config.toml
model = "multi-label image tagger"
dataset = "rendered scenes of coloured solids on a plain floor"
train_examples = 195000
image_size = 32
crop_scale_min = 1
horizontal_flip = false
translate = 0.06
rotation_deg = 10
arch = "swin"
norm = "layernorm"
norm_position = "pre"
activation = "relu"
mlp_ratio = 2
head_dim = 64
fused_qkv = false
bias = "none"
qk_norm = false
parallel_block = false
inner_norm = false
patch_size = [2, 2]
depths = [3, 6, 6]
widths = [64, 128, 256]
num_labels = 47
init = "kaiming_normal"
residual_init = "none"
optimizer = "adamw"
lr = 0.0013
beta1 = 0.8
beta2 = 0.95
eps = 1e-08
steps = 17900
batch_size = 256
epochs = 23.5
lr_schedule = "linear"
final_lr_fraction = 0.1
warmup_steps = 890
weight_decay = 0.04
Rows from block 10 of a small multi-label image tagger, named by matrix and row number. Rows with one number belong to one neuron. Each number is 128 + 32 x the weight over its row's rms, rounded and kept within 0 to 255. All counts start at 0. Numbers have three digits each.
Before each neuron's rows are labels from the 100 images, of 14848, where the neuron reaches its highest value: "peak on" is the class under the peak; "colour at peak" is the nearest of a few named colours to the mean colour under the peak. Only what is clearly more common there than usual is listed. The data: rendered scenes of coloured solids on a plain floor. In brackets: how many of the 100.
# fc1: MLP up (model.blocks.10.mlp.fc1.weight, 512x256), inputs 64-127
# fc2: MLP down (model.blocks.10.mlp.fc2.weight, 256x512, transposed), outputs 64-127

peak on: egg (27)
colour at peak: brown (44)
fc1.462:124127186040137158133127126178200144157062132117101039160088120131137140172113155123143080077110131141168185141107113107127127121118091099151126176146105128140132143136087131183160111106119174
fc2.462:157129139175138112148172170035120111107196103101125129115146100116103146116183147131181164171139164107114064143162181136096096148157076102119141155114113091080066129134126071108103164103153091

peak on: bumpy ball (65)
colour at peak: brown (37)
fc1.127:179135114112130124199118124142166145132146113112134085118045093121091127137157176047093115141113121091178130072072227151179125124096131148137169110155155130223120105133140101125139180180143172
fc2.127:162145024105097095153130126108085100108108102106115111135093102088141143152137184165153201103119112061167123082115148119182143120169109168122148085105147117124154085137114097135161064115128123

peak on: bowl (34)
colour at peak: brown (28)
fc1.457:110152111081123127189141138125136118205125127113109087171078148146105173151147150117089099136116081139129098113104140195165133178090123060028136145140039112111101130095150105186088184126096162
fc2.457:113137181111195155147123048150129136162133113075116155180164151133162098179148088090121071111099122171157086143172049146148138178106145180140142178170134148078118150102124123114075146128157094

peak on: cone (27)
colour at peak: brown (29)
fc1.171:108176127122093110181134093130136211155061100065141112139142143104164135142102102167122155116144090124138221144126154137127148126089136108111131131147140112172127178102154092158142220158095118
fc2.171:093165177101115081116183098155086102113126106142159132101176130103205124204151100056130191180118179139133131141141118094056098209119152103066125110161131106125144159141176149156143090076156152

peak on: spring (26)
colour at peak: brown (43)
fc1.112:154141172052136140137134118188136126192114166143086071148141140156142121117094103082136181122127153145145111139112131205145122154113166137048096121141141084143065185170207140188190150163095180
fc2.112:144111116108109158095122128117098092200147102176145081165143080165062175181148115154098079105105129165102127077099172148068095105109181102200100186121138147115164104145114101198117130156127102

peak on: jack (25)
colour at peak: brown (31)
fc1.348:115102151139130099147132127090134174109165112083155208125142095073111182100148069044140102137121159160174180122124190167139166112140094147121121077186144094119114120132125114132079152160109104
fc2.348:202117162150147122101162115129153113146178127165140108074117104098086128070189140109135130134153117079127148127170104137104194091103174014139106163141135198149090085100107166105133131116177137

peak on: octahedron (25)
colour at peak: brown (38)
fc1.495:176123129139060109098111142119117132098161119097115109099123173131137117130124108081085115124147116177131141120184139203153126124112074109099142123156121091164107151130111149116127146158067190
fc2.495:149125154115168127104142135170121123052119124120150182132112095132134169116158104087063173093199177100144169085155114131059101106150138139056097111158153126172149147130120090111097128177139127

peak on: tube (68)
colour at peak: brown (43)
fc1.210:104113127076131142116112142142153121120118138125130098137061106133103149119088116178211096125107108199109224122115132163143134170111125140112135133149110114195185155166083080155118159123092101
fc2.210:121114168144086120126095121087101129090100153107099115163108156171161112130115153175129098135088155143066076085147139156111164174078107128166104159115049070129095179179064106142157149114099126

peak on: wedge (34)
colour at peak: brown (31)
fc1.379:163170128089112102110132097117205195156118135135114119122112133110185078068094129195138107025140095173096119178149124076131093180139124120033142084156128162163085141092103100120107173096060139
fc2.379:054097152165154124187125120137162160126100109159126162143204097109165083132160129133119091141111109085114122139100147071076125185197157120080119119120154150113150120110088144096144089101107120

peak on: bumpy ball (35)
colour at peak: brown (28)
fc1.248:173133096071066169160128101149169135140121035090101134160107111113157096126071109061109095087114135115120147068162169114142097156073130064073141155109068132087104170103160134113132187169167173
fc2.248:076105147113160157083147145136113080145144144155115145130131084131085126190144141114126135137104162169129133123152157169125108100070162103171117150124117136148181156175128089160097154197124088

peak on: egg (37)
colour at peak: brown (35)
fc1.249:143134108083089085186182132137105179163081108115119123080152145137118081119103148124139145163090115199123157107159137136140122108091127092156109194110112129150109101108144135135145190136099139
fc2.249:118201165092132121092166105160145123156125091152190156090087107112149185115118087075122174131166194161152182197137161148086126141107112099123133051135146136152140195202152129170130154148195119

peak on: tube (46)
colour at peak: brown (39)
fc1.119:120118184078098101147138156129182151124106131142126094113083124124141138141117145156178061104138116175120156109143122207110133147104093169109149144139084118207099123157081126168124169061085100
fc2.119:133119180140071102140169124168137105083127167139119172145084174122138104073111131147155123147145216147080131092085171140075100197146155141072136116126064079134135151138102092129143119084093106

peak on: cog (40)
colour at peak: brown (27)
fc1.133:084109112160084161145110106134084137123078089093130115133107097125151118154152144147172097180086096127128108124116106147146163162084127162104097139111160086121136100115131117100193109123165140
fc2.133:160140151103118086043162115151129104115106142137143151136127188110106163115166139091148150131224164145153125183164157138131110120155075080164103129160123179120149218111158130172073101197112142

peak on: egg (41)
colour at peak: brown (30)
fc1.15:102102152069138125160168138217177159131097149116129135154105077140126158112099122152081122076102108178118124157094147091150119135121091097095132175122103109124162177123093113214122160119157170
fc2.15:101122130136139217099148121090168144115122067119156121159114065113164177117108100068105158142148124119113113117127099140124096176150122124094162148193077167091139186151109142108115118178193136

peak on: torus (35)
colour at peak: brown (31)
fc1.129:132150121062146116177132101159060130142117112136101108148108093123114107125132149107142106134107126118120117146112106116143144137094145157045148125144109067094144092106160113180159171139145144
fc2.129:152196161067160116124166097162112074140161161106147132079081101134128123126070096068078117114103190129167149186092154119149091148109126174135112127125117141130165105114180165082089109120169168

peak on: dome (31)
colour at peak: brown (25)
fc1.93:084136188071138184122143132166179100127088123138152083117111123126089116086085097160178118153087110134114195140089193061110151145134173153149107122095121112141164147069098102177185122161138122
fc2.93:096140075199159129105097157014134051099162104098147105154140120116177134178121152136104105116145106087133083091119099155089114159130118139158105135085057073094149096146129168088131164151099084

peak on: tube (36)
colour at peak: brown (35)
fc1.449:117123135087112114080069143142137145111149148146098132112091117091093162122138106131114065123102136143125147112131112093147115134110070142134099120137121099170111140152094121176118144144057104
fc2.449:115100221136146143102144084094150093150050088147124115202134143155092133118123108169117103173157084153128115120134176169085138097134159119141107141130070124133092137079146124135098152159124128

peak on: egg (53)
colour at peak: brown (30)
fc1.430:091118125064151103064164145192147165127087115092097147182143173088200172115083085141067107122109120124163108172141126083129168112126107126069141153075086064104120161123129083170139152191144142
fc2.430:211084115143101149138142157038165132115235110110148120132076096092107168083146095095128124149156113094107119100123124136113125167086120147128137166163087108100085135123132087107093153132167117

peak on: cylinder (27)
colour at peak: brown (31)
fc1.313:066108148133124158128129110159143156162066116185120118112148113158113130169126181185124054151078090156094093180131107087120150146145108118148128144086081103120162135146109136186146080106084178
fc2.313:200146137130094159098138138159123168084125089140191143131115089103147164130149085083119174125182179096170130109120147145130118157134135115114139174159139160105074141173183126103129089128203079

peak on: egg (36)
colour at peak: brown (40)
fc1.51:147107125085202154158171070134172132151093129186128125113050095125136096112111068133176137152120136157121165185107189143167097172085117129097163118113099153168163178151127120124158148150170182
fc2.51:096136141144185151116120121140118117178182127127170131138129105077117180071113118091073134164135133107114100049134093178127183117130145156144153153193143138127097106096073090133096129145159087

peak on: bumpy ball (32)
colour at peak: brown (37)
fc1.455:099119108069136137152114125183159168140150094078188114110057064121136093176122164075051144087130084164134101044148122129169165065130094132146133162126112126154180182109145116118172165166143193
fc2.455:128099135091059122141138107077117132140098139167114110144103161151141131142180138063158141152098171121127108129123094116135137210146097169053132157126067150147122125138109119170140109105124148

peak on: jack (30)
colour at peak: brown (25)
fc1.233:133144178128106047118193180127141081130201074129139175116143124125110151081111111137117134177116102108140175156185164178125103102144157075059141075153120021126154121127135130133120128172168152
fc2.233:152090105129170140174198147115124122056145127161112124116104105098094111134138084091165174194130141159113172129097110107049115161085123116121066082122133136145156089137189104102112075125115115

peak on: cog (56)
colour at peak: brown (30)
fc1.286:095131118155093136155111147126165158122092081142125004141096058193160085157115169217141113135107118137079153149090142109131100122120122178173141192087125160175124101076153090114182104079132136
fc2.286:111155143172091143076124112111036102160121131106159128116100123153172134177139219146113173130159031094132124076149106100162146127190087120104077096127145173088187134067122070110116085130185171

peak on: bowl (30)
colour at peak: brown (26)
fc1.197:160167146127140130171133207130137138155131063063154100173152198164177104143122154068061084087166098177087067080170115149140166163115176123152149147162103098123083136121161117087087165062123119
fc2.197:127160137120111148110164138147129138111107097106171061098129092163170158121115098094098176212157197138165153142059150103069122156149130123049142176173135182127166166187128090146087076146180145

peak on: cylinder (26)
colour at peak: brown (30)
fc1.178:153124171111142160030148162130169124156106130170138103115165131145122151137103188157152100104087105148094127162109105111150097129191077123174173175075115117174117116153136138177123084105114153
fc2.178:154160157123098137119187109156118132160203106136188116134148078066109114112096148113123137163111144124142181138143190116120117164132132080147138128081110126083120162122162141136118105101214123

peak on: wedge (47)
colour at peak: brown (33)
fc1.373:189193139138155072073114115122200193140115122065118129132101177138169134128140128127038109086142113189092092115181133093144098088112133108089163139140128157166077154146111109125075209145092185
fc2.373:090150127127124126129183167158128094092132125164139167135153086057145175095128115142146166131156139092121149132098174123101110150159133134069126091105150111087167150125124133140099099118114129

peak on: dome (29)
colour at peak: brown (29)
fc1.73:081117152107144118208059158166101156126054141089108128136073080137114168159138132171146132172131099128166089070117185158179145110126119159160129143070116071093112155146116129144124174110114171
fc2.73:126135145135094110114122091099159132090143187169125141052132120087071130072180149071137113126124140147138093099118150148108111134181108115041121128132124190112175140146104082119128128139126190

peak on: bumpy ball (48)
colour at peak: brown (44)
fc1.245:139153144159101163093104148165114141139143088104128056087097134205135122154144172102062104141108112187121186099097124105142169082118149095151105175131139110141105150114127118110184090118134164
fc2.245:229099160071051126108167095110124133186102102132179089154104202186110104146131091066099121153110125140140136115143059110127126168098124154081121176168057147146115100150144157151119170138172142

peak on: bowl (37)
colour at peak: brown (32)
fc1.168:111124169131122187189120162131166128135118103091160130147115131152143116139096131077156053100106127175132105097127081175133136202083157156129179129156148114155068184150128111134078169057125115
fc2.168:078159161121137209151162126157161118157110122112149108150127081122151160158144156068110162172112173111150134116099125125086099202162149092068179109106122104115144133124096104102074097110230139

peak on: bumpy ball (29)
colour at peak: brown (33)
fc1.227:150140109086096109154114156219141170089095080116096116086086078181098120071115152107115130164081130100149129097117138115151145071154124111128125168119138130120108144154132136092119141133172211
fc2.227:127140105092150162149140125121161118145134140108136094150100178122170139134154096110107157147135149138158149126135079119089104164143145148133169116115102134113085105144105100107029088123141115

peak on: dome (55)
colour at peak: brown (41)
fc1.458:098111156147096072175125141126122172147041099080151127123157089133140151150141122101093147149088078101168176117099208101142204128103096141141114128123110080128136129134124099170161136189131132
fc2.458:143153141123072138148158152133180128117112164110168180078183097139144192084124134075158106186122180128167092150110112136153122161068082143160123081144164110112056161186128153167099144120164139

peak on: egg (30)
colour at peak: brown (42)
fc1.92:101096159067138139133106149117121142169069111199140163224063116111112187136102091096142104170129145109134166158113179131153131124145167132050117092103091082129168137113131112196123182174113100
fc2.92:200186117138156128179156099102127133164142106099117094076068116106160160103127109138192136095099114109112138221127124107177134160092052187106162147111125218127095135107106102150109139090149138